config = dict(
    image_size=48,
    num_classes=37,
    encoder_activation='gelu',
    encoder_expert_mlp_ratio=1,
    encoder_shared_expert=False,
    momentum=0.98,
    max_steps=10600,
    batch_size=128,
)
Rows from block 5 of the encoder of a small segmentation model, named by matrix and row number. Rows with one number within an expert belong to one neuron, the router's apart. Each number is 128 + 24 x the weight over its row's rms, rounded and kept within 0 to 255. All counts start at 0. Numbers have three digits each.
After each expert's rows are labels from the 100 images, of 14976, where the router gives the expert most weight on average: "responds to" is what is common among them. Only what is clearly more common there than usual is listed. The data: scattered letters and digits in many colours.
# router: slot weights (encoder.blocks.5.mlp.router.weight, 32x192, trained with AdamW), inputs 64-127
# up: expert up (encoder.blocks.5.mlp.up, 16x192x192), inputs 64-127
# down: expert down (encoder.blocks.5.mlp.down, 16x192x192, transposed), outputs 64-127

# expert 0
router.0:142142117116155164129107102115128128136125120107113130117159109152135140120128149110075076148115100142115141127098159138082116137153113080104169123102119177131144119134206110145109125108169081
router.1:124160131129133135102134152137135111088123137099097149103111131172172148118149132158114099080097115122118088175126125089141133091112106121101105086096139153111129121158109168108118131130163134
up.0:116148109120123133103154094130128126078125145122157121141166101158095094119140137177117131144148225141126137108134144153125151127112084120104162110084104122127142160130142105144143135146092089
down.0:146117152114108137132153133105098116172132165117125130110124140099087120129139097090119103141111105134135079128126091115151144129097134137122108142165103133128107111127080141106138118132133173
up.1:121186146121127175151140119143138116075132162108131149121167158108113120081135150120133140110141178162147126141113134095139131101156110126115090131135123112108097119132199132133114098123086159
down.1:095126123145100085122133102145116136123108101107174141110130095112104170158115125114123126133104144127114137126144135137174145110080091164104139108131128155156158160123071191107069150135120095
up.2:109117125124157115137089162102143176155134126144100124137113124095144112109163144100133109139133134092163134150159136124127119091116122138107115145188099112100138109158143127099086119108076144
down.2:141100081119077131121144114120125122107084122114132102154133156138113125118103125110135138123138154130074138164144127102135129124148129149142130122134106096122158138100122128173148126113149150
up.3:123139113138159130128121124110165071146154126093130131148146102147101107148116127122151178138130155103129154154114118135113161129126097146117154114118144149106110129144143137114145136070102136
down.3:083115102166122136136169139142098119190156119181110146120103106128140141162163109144132106165154115150120144101132092111179141122154114108147099192123134160155154132140103112128124146102116153
up.4:158106134134141157142124105136130116119091122152164147126056126102108144090120141128135045133153148144158168080086113110121120120107142116143114121118094133119113128154146124105109136115123117
down.4:124139207141144114118151153145153104102148103161149145136133127101112175104097160114135126111105132148098121149126124144173130127147073090107174145160130116120119144161168169095144119131122120
up.5:149099158101109127103101156141174114137127079120090120110137109105129156153140114128125132146113093146088114136115119122107137111118126131154148113145108107129153120137078088125124147145085158
down.5:125100108144122130143131139153099156110158115127140123108132141131095093138124109160167160124151132137138108153142114179105126103149166104139082124130155137138131159116110134114167128146124137
up.6:161116142098111153117140185129142142132160108152157158115141106093110171161110086132135099099156134151138161137095141119123158123107150112132157117128111113120119129150117137098158101167105162
down.6:111104125162114149132097150098149144128129133147116138100150113121120087138143149125108125127088109130106139132111100160147108143128148099086121064156141125126146128126149200122134166130111146
up.7:104155139157101119209122107126131117146127169117125130155124121142113133118136188138106150123125137174135129116122121103150112123137088153146150135093099118136155130116163155114088109119113095
down.7:144083097081128136136140146119146117126140114158178110135113134076122128150111098112195129106173121124104161141130124119093131078150109130149117111124113111138151118111125110151110152130112115
up.8:116071156123121131143115120127148112154116159135148097139110149127152089142126120174145114138147165128132169124108150103146116154194152133096140153127105118109072119119111144111159091088133167
down.8:124106137150127151098147122186120162125121136106105115138099151177144157158142099120154116150091062138113134109096133158118155122148137127099167136119127123089122141150120141157143153103144125
up.9:148131146134095107122147125142139132159070096145182109119120137129128084166120107123137120129141159174168155133135102167120157139160146151140175107143109155082119137150091140132135082123122168
down.9:129128107140152125149121123157125135099103112124130115124115157116106105123130084144130125144110096169108163122128083161086111122135121133122197134116108138150180105116104146168124198122122112
responds to: count: six

# expert 4
router.8:154128152100128076157139155141179121114119087115076151112109117117128141125152104185110128146113084124144121169148147126116110125131087103144139098136096085153094151129098127147115117132159103
router.9:089139125117137093155152154145139135113173149124097107097150157128144082110132137169106126107125175148126148118120132110153135115111101079107104125134132176123151089090117158113165145134191118
up.0:136111091151109061173157124143140156111135129129158138124125133122150110124155157100108121146128100160131088148138122108129167159139153114152133135088133141117178121128124090129163128123123137
down.0:143156118147105107121168124147087168166116120135122169134150073115131130112160130146106124084148153086130139133105171085120133159164130078112135129090146121110105106092199097156140154113132121
up.1:126130167113097097162117162113141144148155121146110129087152109146160157135120155094128134123115130112122144116137145149154121106190141125106153145141140108121111148117148153148125079129165094
down.1:113142120133124135155147150134127173115111079124075175143109095113112156092135100130117133141143127139122137122158137153125112151138118133106124125107116135131144112159135115104095175115146153
up.2:116143183143102121146070101089145114134126127111140116128118127136067161147154117155116105104088131092118135106084135120150116133150138123101152123135125138106120156103160103106091125105158114
down.2:116091136137098074114161148154084120177162100115133130153114098128112128148133126145111115213149120109150143120095138149130128139149121159104116119148119114091110108164152117112119132097139112
up.3:131082140102092112124104107080092152171146158139147154094106118108101144146114167122164121102126135115142058139077127148142176158110150160143136136115119163134140064135160150141156159130128130
down.3:144132114130167134128158108137122151160133134134068096112100095147135107122089188114144135154126090144167148111141127147093136147073155131110116132138137133153129148089125103090126122085141119
up.4:137102130165133137124118108129137140159139133097122161167135118093138123122097098129111143117163131086172092157133153061105161125129114108125109105119129121118148122165114153151109146152140094
down.4:111151162150127159125165109079125130135164156151072113141141164095097151154152115142156144122150141163132118129096128135139111086117127096128139150142177143128138108111150117140086150121126113
up.5:128124155136134134171136137162089125135106110162131116120156120133111115158107109125107123141111107120145132152125120114104167153131090129130092135124143138141152123160177111133178143120103159
down.5:154155124110104127135110098136086121134089151097124136163149169132115137132126131099095120122191098127149112117103140075147100127141145127123134141092133115106077118157140101081113135151160092
up.6:109138140126148119171107140167093137153116185141118142158118131135165092078109126132086077161105123109092137126122149123097112096084131151073113137149088116159105122118167057127094177144106134
down.6:169147140140142168115121099156139112078171101108110127106102130140100177097128137111113100119146126133139161100128112126130121135101159135138155042109160149140133124121091163096122134124124157
up.7:144145148093158142164176122149151111155158155139107131126076108081124111159126146106099146101133114081154179098115128147106129142111129110119104159108150125131119178142128104159116135142150136
down.7:149154109170098135070133159117129129144092130165177120155153141179117181105116134110118109124158118112142121153090141114151175130121106155121160138105107141127115093145128118087118129144144142
up.8:086137107104144090136087141102113145137116148154111127099116149138096145094097130095096111114118126130178140138131113147130182154107140094116141119158122111112109123141122160152147110144155109
down.8:115127136133126154118132170177141133093151107111153131121107160139140144094122118098095113146124127121116172121117197166153173110113129090115115149143162134094069123108091128108167078155108125
up.9:145175136093116136119140108125103153172117128144143097116100112101124132117165119109108109071151130137133119174127097108158164152107170111126103126116163124172090113142126125156109138132124111
down.9:143145075074175186115179115121130149098124124120108102107136097089146164164128157104127135155117140144104166128140146124135141126131106142113093145138161142172122132123122131069153109194107128
responds to: count: six; yellow

# expert 8
router.16:103109088144109143132119115118111107158120100138131151104147125119172122159140132101115126094127134140116147085108087094109131148110121147154114112128066140129165100160133156176093149107124139
router.17:148133115127130124136121144105113117148149136101152114131125139120172111119127104131139112100132118081164096111131108103129118136076115161093100106147137149144107112167114156131070134104142141
up.0:126139096098132123101151137075132158142136146153111131073123109136094135138174147126113120150151133129078121172142097168142145111169100096166150114061149157153128087087142127149134131149157132
down.0:082106151131141131144152142179141088172094126103149113141119142106137126130168187108100125137108134108114182107100127153130122137130142126116129146159100126100116172115090142084106145149142102
up.1:104108152093104133095140111098092127128136142119078116137147116110129144135152097138115158132137170109161104126151148170127105121176122101132125133124114135169082119094156141141141123137157103
down.1:146138112157127164136172094130119128097094149106137134153124153152081182110152146138139132160134152151083152096083158157116148130084124115137152101082121122111166112109111166140090106132109130
up.2:166109128172115101143146132128094078115133125148115139168104151127098134092126169112137122101136077094123124121096156088101149156123104137093119135140115090057130115143146155134147076108149105
down.2:108176127130144140080134076135143136101201129138090107149108136151119126106094127135144119135116136142122126076132144137106137127089076149110115132148099116139138089155100136122149174140110117
up.3:170127088114127131133134106132141109125144116135139118100128104118094169133099179090092108128110112136124097157135178082149143144129126155184124106099145117155116085136091128131113105121115107
down.3:089115189162103119123095124106117146150114159126164162135135144146112109123169150140121138124122140149138131108118128174116157201147171122108146140126073115117133158109098125143123137132128150
up.4:126126149090152089113111102109103144134109150150154122130128135158163125155113114098144086135122104135164111135131115088096082118113129150137144125139128112125119123130153144155131156103129123
down.4:142141088090134147143131142136145110088153107117095088175134131136110140131146129091123091141136108092122124129126100124108138140123116140119138175112122137130142161167106133147126146128126120
up.5:148138115134146160134090116146150134116157119138097146067128136132135096146127074126114101171128094130104138142159150075140115142140125122157134149149129135170163105123095153163117103160138155
down.5:075131131121151138093123128098119115107124143140152136151131133116152104133148161175121101129115166103142097121142133120123121154151185151111162146134125137115159114086134181136159112146124160
up.6:107129090097112169117112140147157144098126131154137135133097109096120131111080119176078120110135117142122165146132072110117098151129094131125134122168145109165058154126140101093159137113172127
down.6:161149134171150098107114116134140129141157107110143133080132126123121157152143138149149147135108118067065131133150113115136145095126100111125141130126123124112147170129143092145074144082086110
up.7:118102182162127131138151078115115136152149092146131174136144108124114192157110076112161103125123125175122156142141147101116139154145120084104168184107115094118119133123123149134119150130163147
down.7:131095100104153151105144126129122158141140108121125124091131146158111097139159105098123131076147138095100074131101111096138137095116151123126108139118093057116176135113110175089089095158159108
up.8:128148123145112096159096130112149151160108143115144115124126148146109139115128138153116138112136131106101118108106117135150142106164112097149102116170134134140098157128150098093170159102108144
down.8:144124174149071152137121122098150106165108098088155109145111133113139115161140143101153139141116127110122112128148119096127126101104115136085105142145167141155121098110145147136135111102183130
up.9:120126092139121086113123133122129138126125094133105156171079120142132098138122106148100161130154134123102104138138127148149126128148107110139135159112136097117124113142126127071154127110140161
down.9:116133126097116117070107120146143139129111134110127090160116130103122145087159118116110117160112091169116166142114151167097126130159142154132117095126135128129100090178115128156102110133141126
responds to: count: six; the character D; the character B; the character 8

# expert 7
router.14:141131157095083109161133141144108126161142139135119117102123143115134144145134095112093117136089138124119123113164114092146092130112161130144112130097118119123102140139120110151138089164167147
router.15:135109176092080130139158126058113144125120151153117120137152161095100163143156129129128132121138140190124145101131068168119154148138165132123119142110107123147139164087091124122163121145125135
up.0:116127146136142125102126169127157139141135127110108132110139145144158139191115150153140132104110188122107133161122131111125171135144158094096147113152143130103180082120132085127139149158139117
down.0:120118140124160152130164097084085120123122121160124154151135126112147124109115107133153103120151118162133152099166165145121088123119153098080151168136123122146123144132129136134131129086159129
up.1:141124161143095178123172145139142142095154113125143115088157114104119079145162106119125129127150152145173108100110102136156124162150154125114143123110143134146105091142085153086155140137139163
down.1:150133108103126109071096127103172146124184145129069121147147127130115176099105092158123152102150123107148112130139135147107143098120072122140170082156131143064112152128148114145093157125117147
up.2:149160137113114062051136165118134158155153139116093106086119124137088125097140113148130143154152147093123168082116109118126137141120118114123163126159123085135125126125127127066148123127177143
down.2:123092103159142162165147143153156127119139106140142133096140172117117118116082130140124167154108126179096145147179094146156132144113115119166114126171125171174094162099122135140119140160107127
up.3:144102162163117124157106188143161098143088107121170102133101125172128122135136117110115135109139149128112127115130127117164141127140103121114153105129097099100140142114094164085130119108138101
down.3:143146123161118151167165144115120149140100121130147142091127110112144125102136167141143154156110131166133166142160134114130150196102145140132166139152139101130117149113131143114118155136163154
up.4:135142114137137132049133124158153121156170110094128162126139121128091126145115076129153110130176125106096141121102166158127159157149190173118173112119148121123150132127145097112111145156104107
down.4:105165092128141162111157131109098168161172134129101110129147145131134178126113125152130148104158130164104101177080068141160118175105128107133185111128133143119134147195105077156085123131116105
up.5:128128132074120150154142121076132168137145126089122119127119126156138132109130152122152168146159147136136120140140146115138129142146121110181164116136142132093139120184179115142126165097143121
down.5:109101148109100099101150093136104089139185116120164099166129112123124137139102100162145095112137117150163112108133122137094091118131130149107104155109152104170132117110083148146126127140152110
up.6:132134093098159124127135130096135164140077145148095111146087127141130124132105124122131123168123115164169127148140107121134114099105091136131124144127144170116117107124115114178139124146148097
down.6:145135116136112125118146086151115117125130118106144168156171137108126119087083101102145073160174143177133140145128163185099159172119125102116128130131172146086122149121141129124163121155170112
up.7:116125121162182083126109113156117131180137136129108137119109111137078132136118145115163148152110140109098105124135139129136155115151142138114145122110139146144138145170095143177128183102128086
down.7:154105125154100149138136118137135130101101130105153154108133107154128159110094129147110101108091135123111095112082120147131158139129109123129168155126113148111108142107133163145102136145128118
up.8:098120132102094134129124132129123110153129143155094113160122146203145148113139124117176102132138112099160153143157180142077131124166150128146142103107160135134083197112136099140142109103146105
down.8:125117092108133141141108143136103147157134150114120145091124163090118132114140108124145151129131156149175071143149145146103152113105167117112110123130133161106164118170125145115144095174141124
up.9:107133100132150167129100121125134128119119124150179130116140120092134160148125076141126153136129104146136164136136093103115146103104167126136130127161072084127117130136163144179121094155122109
down.9:124122134134104078114119152120189117121142116125122126110139119145127172135093141092132144119133149139093199137096127177153139152143133157143150123131128086112134142119127111154107140160127123
responds to: count: six

# expert 10
router.20:140134152149134146153099125074147136132125122178130174119108112071109145174128175120145182144158120138149135163105122141123131138108101125168141143119110123121131178167145136157136164108127136
router.21:106134105096132154137132120104125139101164139161134138088141161128127158154116124104128136156116099132105189152146125138120100125147102082104143084122166152148063099171193143146101127152134130
up.0:131139190073150070160128101122194134136138173127126128149145087148119123181114102138089117121091141121133130153148119109184090115109145128114120183148122124138150138086125144129136091143103139
down.0:114104145165134126115129104124108139135117126160122152123093167158112120099076142102140128164161132122110170163158110156073153132116113124153114155112098109174155092156115123148106128129106127
up.1:132126168144075098131138090150163120122150101115147124144146155125151112127110143091135102076112118133100137126153129122137117130105166120197126156171082152159120143092114103129165116125143140
down.1:149147105135131140146156162069116181166148096144143116135094137143093139103130115076119154114138120137137110108100134102093156109108152109099114167085125112109094133114137112104116121102129105
up.2:138126123150128117151152120170130130146091138132183128150155117100086132141132118093146075167142149155102165154115129088142138085129124078163125132123166128132130138138116111125135132130099139
down.2:154155203113154124126096134122155110146161143171186162101139136109115093119150123094116138102146110129134122115145087090130135142127121135114115141130124111116096100128192150134139092155157121
up.3:120084139114122141145138165119112135073137150073156098154116109172129113150146159165124144121142146166133125140112160115125140161131104121110171145109139192176149107135153151168146143114107089
down.3:142126116135138112114143145133104142116145111089136212164116092148145143144136124135110158148133118178114103122078135122090114135116088095108146115089134170163121120116110125144140159154148138
up.4:172142152086154133099128161145153158176147141132140101137133161102101099171121123140144129133156133121107146148101101109121136138162147088098121158127101113166096124085108143126111160130113142
down.4:125172170098120132127129118122155145109076125148104113081161146132115091107149128113114143159091137133133121157135128159146129140128085095153126175153110148122142096151127165139126121109155118
up.5:126135100120151115146101156150125099146129150104132056092149142144161092118137094135144108099140123123157147145160136071135131104132144102110124095113121171143151098100084160103117115136143125
down.5:149145156116137119140106131088137118148157102159113162106115115095104090137157125094152131124107173126104125168143073146152130118123117133156110138113115135175108132138181125149149115115128129
up.6:157139132068118126156127178167124152174136134117154114146129120171139124110153129128138123131095129127121153118144099104146107123220140132110159098116160131116133133104153116136106091114119080
down.6:150152148136144103145103137148112103153152124111124112171132128131127150153070157149113093101102110131143108176086099103118119126091205141092146159117101136137134130187117129132119131124128135
up.7:087136125137144141147125099094113170069131173157092134138131111143100131053120147133117117131087150143127148117158103130145117113088153154115116123146119146110105128139115182102102154112112138
down.7:148126117115134111142122141116147134174164081116148113109098151162132097146099115113134170129158128123155174157080092142087136182113100135113130139134109140162118136118098140126178131130131102
up.8:130147093121095084102125138160133124108195133102125095153123087068163139159112092099118126130136123090119095126086123116125128114147134129091119135150154155101157142147123134136129093132123158
down.8:162129121156118113128155148145162126144112115162142136116152067157112136140116061109132159105138121122125139124138094138118147115149118123178106112128075091128113123168156118078107119161088129
up.9:131098136129113139117167163164117134140103155140137147109167141139118154123134132161085107111138137154129134137113128169131135103124092137077156131087101137127046143137097104093134098147126164
down.9:128138141174097104165159140122123161129145126117195114153099115138126091144145149148156146109150136157119133163131092142106124158151149120142128085149131105117130197165168118132143184165099146
responds to: count: six; white; yellow; orange

# expert 14
router.28:137107132156077178136137114086149121126107136159133117113118121151147156164165104134157108102120119138139109158112160155093112110131116102166091093121148148092122143159146142155132152116127116
router.29:169107114124151116121124137122126162152134122109116136141122115141191107121104141101086123146135092100124166128150113155122139138122092140133170132128165111138130109118109103166156105150080133
up.0:118133127081113149123160138096154155080150148139086130113089128135137147144145177139122152141128182134150100122102133095163148143171111148129095101195159146120082108144212158142118168140133119
down.0:104121154111111107147089127151107067140184159145180088112153141156112145146112176094060119102109157095128101109127122115128146121080158142145113153139094099124141127130119175108141105110089107
up.1:153127153137124116141127116163117105130095111089137110146148101128165169095136124124132095109124104083143171095105173115129128107125095077134106146110132118147107109105096179090093131123124162
down.1:081156161123119087112138129078162117139125144142108130119129094095146117159150138133117103130107142161134120133102157134102146128131139152128085101108155151142109165104169137096187143127104124
up.2:146132117117121117122099108140160105106101107185137127116151136152100116096115137112124092116156135107116155089149140118149153142101110140170143104148177142110125132178097166130097144119104113
down.2:123131148135113148152127176096105130125172161119129115159134089116105114105091132171160160116125147162107126120089129117175158116110133128159142142161135138128094124173118103097075137154155100
up.3:094099111144130107141127168056131133103124134116137148139119169089130123109128104138108081117123125112129084147133130164104121129122136121126164121141108106121107111087165139125117104102198123
down.3:137098090117147082139149184101140149114179147145176096102128105151122134173112142145145127155149152113096145114137123090102136105137123148130068106150140171157109107099115113104111133145126127
up.4:144161102142160180144142188148154119093121122120105129135098116169113063074148137110075124092144092100133155108146137147120124127102125123125130139117137147150117127105142121110142135128106125
down.4:112132127117111085105152133156102119132119142133112128143116146141107123144132114119110173103147153119099163128129165125136151116159113140117117184144145096188151111100108126140114139135103094
up.5:149158159144147151151157094109099131098132120075135137073127129146101129096127135090159081103148091173098090104120151117126110119058119129146135090132119152142139131125111166131074108117114121
down.5:096106128133104122163097141152163110121124128118108152113127099112131131137149095146123161125114132120104152167154082129109117154111102144133149143138121122133138138139190102090125193092152110
up.6:115150128125140089129145129136102150082165137142133108148121118100070128160123112117125126099125132121161145126130148113127153154138084123133136133129184141094140119149133157132121138118139092
down.6:128078115139121181079135073155119102110126145108138100130114130087116139140133104170170094090137120098126093091108126182134099129146157093125145163117133147109117117163161128129150122100106123
up.7:125147130131107145146093117124114138115096120147128152119127095144130137109137179116097136157134144128130114110123108134108095133174090104100108087129101130106169078082113122159155174103172103
down.7:125142160085105091130132135145122149113155135113116143127121136135131132118128099191080136126165128138126157124093130138135132126137133116140164048115143113112126143110131122149182139094122142
up.8:106142135109112081138124152116138171106152159100123096110137154064093115138141144116129143113134102117136093079167133107118103070092151111100151108134105118141121127170109115094154116137105103
down.8:126115144082120147172134085113146139148115139148178109071103118150138152096163077141135143135136109132142131155176140072141112118100106127120135129098130082123084154123111118115108124155156095
up.9:125128098119109133136132120099096106144128142108136136095147149135124103127112117101109121128092079121119143142114166145139118125084143148112137162125098151129136098152132090149125094139145105
down.9:143112145129111166117150155159125141135118128120139122154155092126122102100097113104134150081122137145128142126090142087166111109169097117182146111138108156145146096171080140112161074109183102
responds to: white

# expert 15
router.30:155110124086120194156135165139141086119126110143116123079097129141140143153124112093161122131180099140104122128181137139135145130090104107155125144167131143141142102149074124145090140126115134
router.31:102139112150098096112122116108128101132118150108101077157133166140144117147135160142125131111111125139145156097141128146144086123134169136100131109124103136140123093098122144091197159120132145
up.0:159158108132127101131111207117128111148151125139128136101173140103144102131142111102123157165114142107148137144143137130139101121098091197115148119158093149145138161097133135124136141088089149
down.0:120153154087139100118101151124135125183143149077146117154148140137110137134138212152127113140126147101089104175103167139106163075110131137130124133131123101117132112131131100106139140141127113
up.1:130117092114135101172131148113121185151085129182144147103157108114184124145146120153126140162146119109122165139152141138118146134161102137134101123101120148144138117125176174105135099125124084
down.1:086162148089122142136147134078142144100104119112122176149119112133134081132110103135108141115117167155170116101115159147111142164120143075120146119139121132107148133137115109121146172160114081
up.2:123126083112095110130149106115125119105161141100131099114105116151087117136089106116117141103129110106122133128110133119135128114148112089124146136142126103162153109126149126101086143169116106
down.2:123114117090104163145187152133138160109126106123095103114149102121118111109172095133168107083109130128127102133116160151146123140086096136159126093107168111141162102133127178107153085141120116
up.3:053150148164150147147100131094112088167147124160158132121124094162134124137110109100163092156132132124119149091109113134125103125101151137155117099117131131119119080135077191149124111116144150
down.3:152118076123152105102125143124135119115137151164156100099133140141132143121127110180156117147162067078141107114111118139143138093102149139073119160127120114115111148163123124106117128085153158
up.4:083135131123120164148145124110108144120113133133103103100084123118132156122126152150117175178144113132123131155122159144104110125161133116139119092175106184177118153116146155160154083135139156
down.4:151081085135133081136077143154115115136105141093130151093161123122134092117147133092125111141155096136115101115167141103165134129101087133115149137134086102109153094108112085114124150142155086
up.5:132071102176160129148147112147149116140073120109134156131118160135120076125125163143156152135105129113142110172133173132130142142131100154135136144136152127122080116179148105127141126124147128
down.5:153152146116103155142105171142102124147126077106128135129150143124112129153118092132117149126130151147193149143127167107105128169146115144135135099149125131141132096151112163147103083112170151
up.6:134143105099142110187128115155133179120079093140131132098100093196079140076177127102096131115106127091104120090164160123095147144128097140109129197136074104107152107171125121106120063143139107
down.6:141146125100157173100158155091134161140104134119130169125164173100110119185096129117145153106155120139100113173107120108120097196107130115150128091112135157150184132128112104118098091174104086
up.7:120131118121110116151156082113097112108136122114116118105118178102141143164127087098163169127169099126121166118128156101173151152108132146137153139134145116130134155145174187088098129109106142
down.7:137133125109124133166123126098138133129076152142115102110116162128124088092127124128120120133124148124121128160100169136161149149145094128114111124148100119130115154128146136135109128103169149
up.8:161101135139109121146141089160160115124124114154087161123095126173123099104105137094125132158124110137083119102138131142150132137135134147171111152118103116051146096119125100129139101140129094
down.8:104159093119164170101154166110097151139104113118157115123160145065127144145102067136145127125156114097127155164128119099141120126096130109125121066132177148169156141119093135128084121112126155
up.9:154129207178152123139145159127139143102151107097136154131130100145106113118154099137053130150086127110172115143117125129122106140120114148119116140141118116145135170118175110125141137144128153
down.9:117122148129107113134117145155102129173108123082118132094113139135111147131104163107116113163141139147096147123143147115128137145138151159140116172135153169157098127137113163085042110129126147
responds to: count: six; white; yellow; the character W

# expert 2
router.4:134115140147100116133154095110090169164158103092126171098088087082174162140126171140130158124157098145121100163157118100121112121126088127087148137136142138157120124129149136133128143106157117
router.5:105099096134152166131133120143102152153122112100124120142136118160151124143129136118108125157121107118142143105105144158121142145126105111155144122109178125145115155139082133131129108125130118
up.0:134125130133122172108089129105142139098141067160131114113116129124140123110120103141116108099146098128146148131112129104159135170173121175162123113139144129112151104147084129118121143130136161
down.0:090103151159131143114085157127129161088087117100131132131147123155095126125148127164103109105061137151166072102137087110117151118114148121120146170115112092100131138166114119113103129127151090
up.1:122126138157128164132136101104130102083110123126188141094152125142165138120154094164108088092112147143161161150107084041130113133140125108144108142139136119153106129118106136171128139171137139
down.1:136132136105139123167082138110152134103106144136152133103111146125124115122110111118111158163118113125125081138126117070119113127074135159114121127189110102164113157121144112149113120097158088
up.2:136150127150129116112100159113124117120077143094142128147145139168125176124145101123104082116190123142138143077120181075135105140136147123160134128137134121109148150113108136126145097139169133
down.2:143142159086129145128134123141118155089147121110130144122137065147135112170121158176114146127081126148119125084117135111139189129132164135140101133095155116147174136110128185110181114108090152
up.3:134142099120152164111130158114151133154108130125121130199154086125125140133163066119141120133156137126127158174142151142123143108119084102099129120123134125107144095124120114139076081144132140
down.3:123091146168101175136150164133173109127144146155124119138107114099144151141109105153094122133138129111147113124143108098083156167138131135088140124158130147091163151139139176144119116128095101
up.4:134091133089121145113152052116131110131147116149109138117096099077187134167134151109171118143108153104184109138152163175096116146105120119122116160140142098130127113165141130129110166131141103
down.4:081106127139134199047115113154112144120117129160141115143139168156126141129107086139128122113124120090075113153135137181138144105141137124116183156120139118119138125183107110148137140122122112
up.5:118150101151120105166112109074103136106106146142134093152115160166126130129161124113156102162153100148178097102129170100135159126135144138141107196151137125137134093129085118126140132129107138
down.5:142140131133138147157150147160101084096194113124118084125139107124105106119105116164121120208135116145085113096133105147071152103106127132139110184147083162153114129141106150133119102134138130
up.6:156117176108128139084108118131116133084128134159117185128165136138114101125145141118104096161151148150165145138179120141123173179112133142106098128155146132109121112136166135120157149113127119
down.6:076134101111147144118123166174125189169120126132147112142131134151145139165193140139123143137140121090139146088120139112137117133159153120173100124120158174098104115117112174115130133139149132
up.7:134081089178124116095123138138123135138155157113109138146132117129179096133091139173132140101170133152132077130120086127138168145147092154107136145116067141146122043119086125125169144142137138
down.7:109120133147156133085120089114100105149175099090152118113154143079140121146102145134126140155153127110117174137132186118129061137175144115150136133124163126134111102121098141084155115154135148
up.8:121126112085118084135148171119127141126160132171093169141093155105133138149118141091124152097105135127074149118106135102127125124149121188136134155102161091139149139104129120140149119145117144
down.8:112088116114125107125103096107170102124114145084153118147138159159142132085158150115112108127125114109133130131090143142140145191117118097135140147112115139173087145114116172113141143089191133
up.9:108146154102117168157141121117138130081086087119156097184124152119160139103120120115069108159142110109150159113126160131106115117086140147111114153133077146113106134147098131119126105132128093
down.9:125111112128122120100120115172117124121135141130154099086120128099123161144091150142119092120117133123089112165141156139132163146137164112136123149126117126119116113154152158099162135076144119
responds to: white; count: six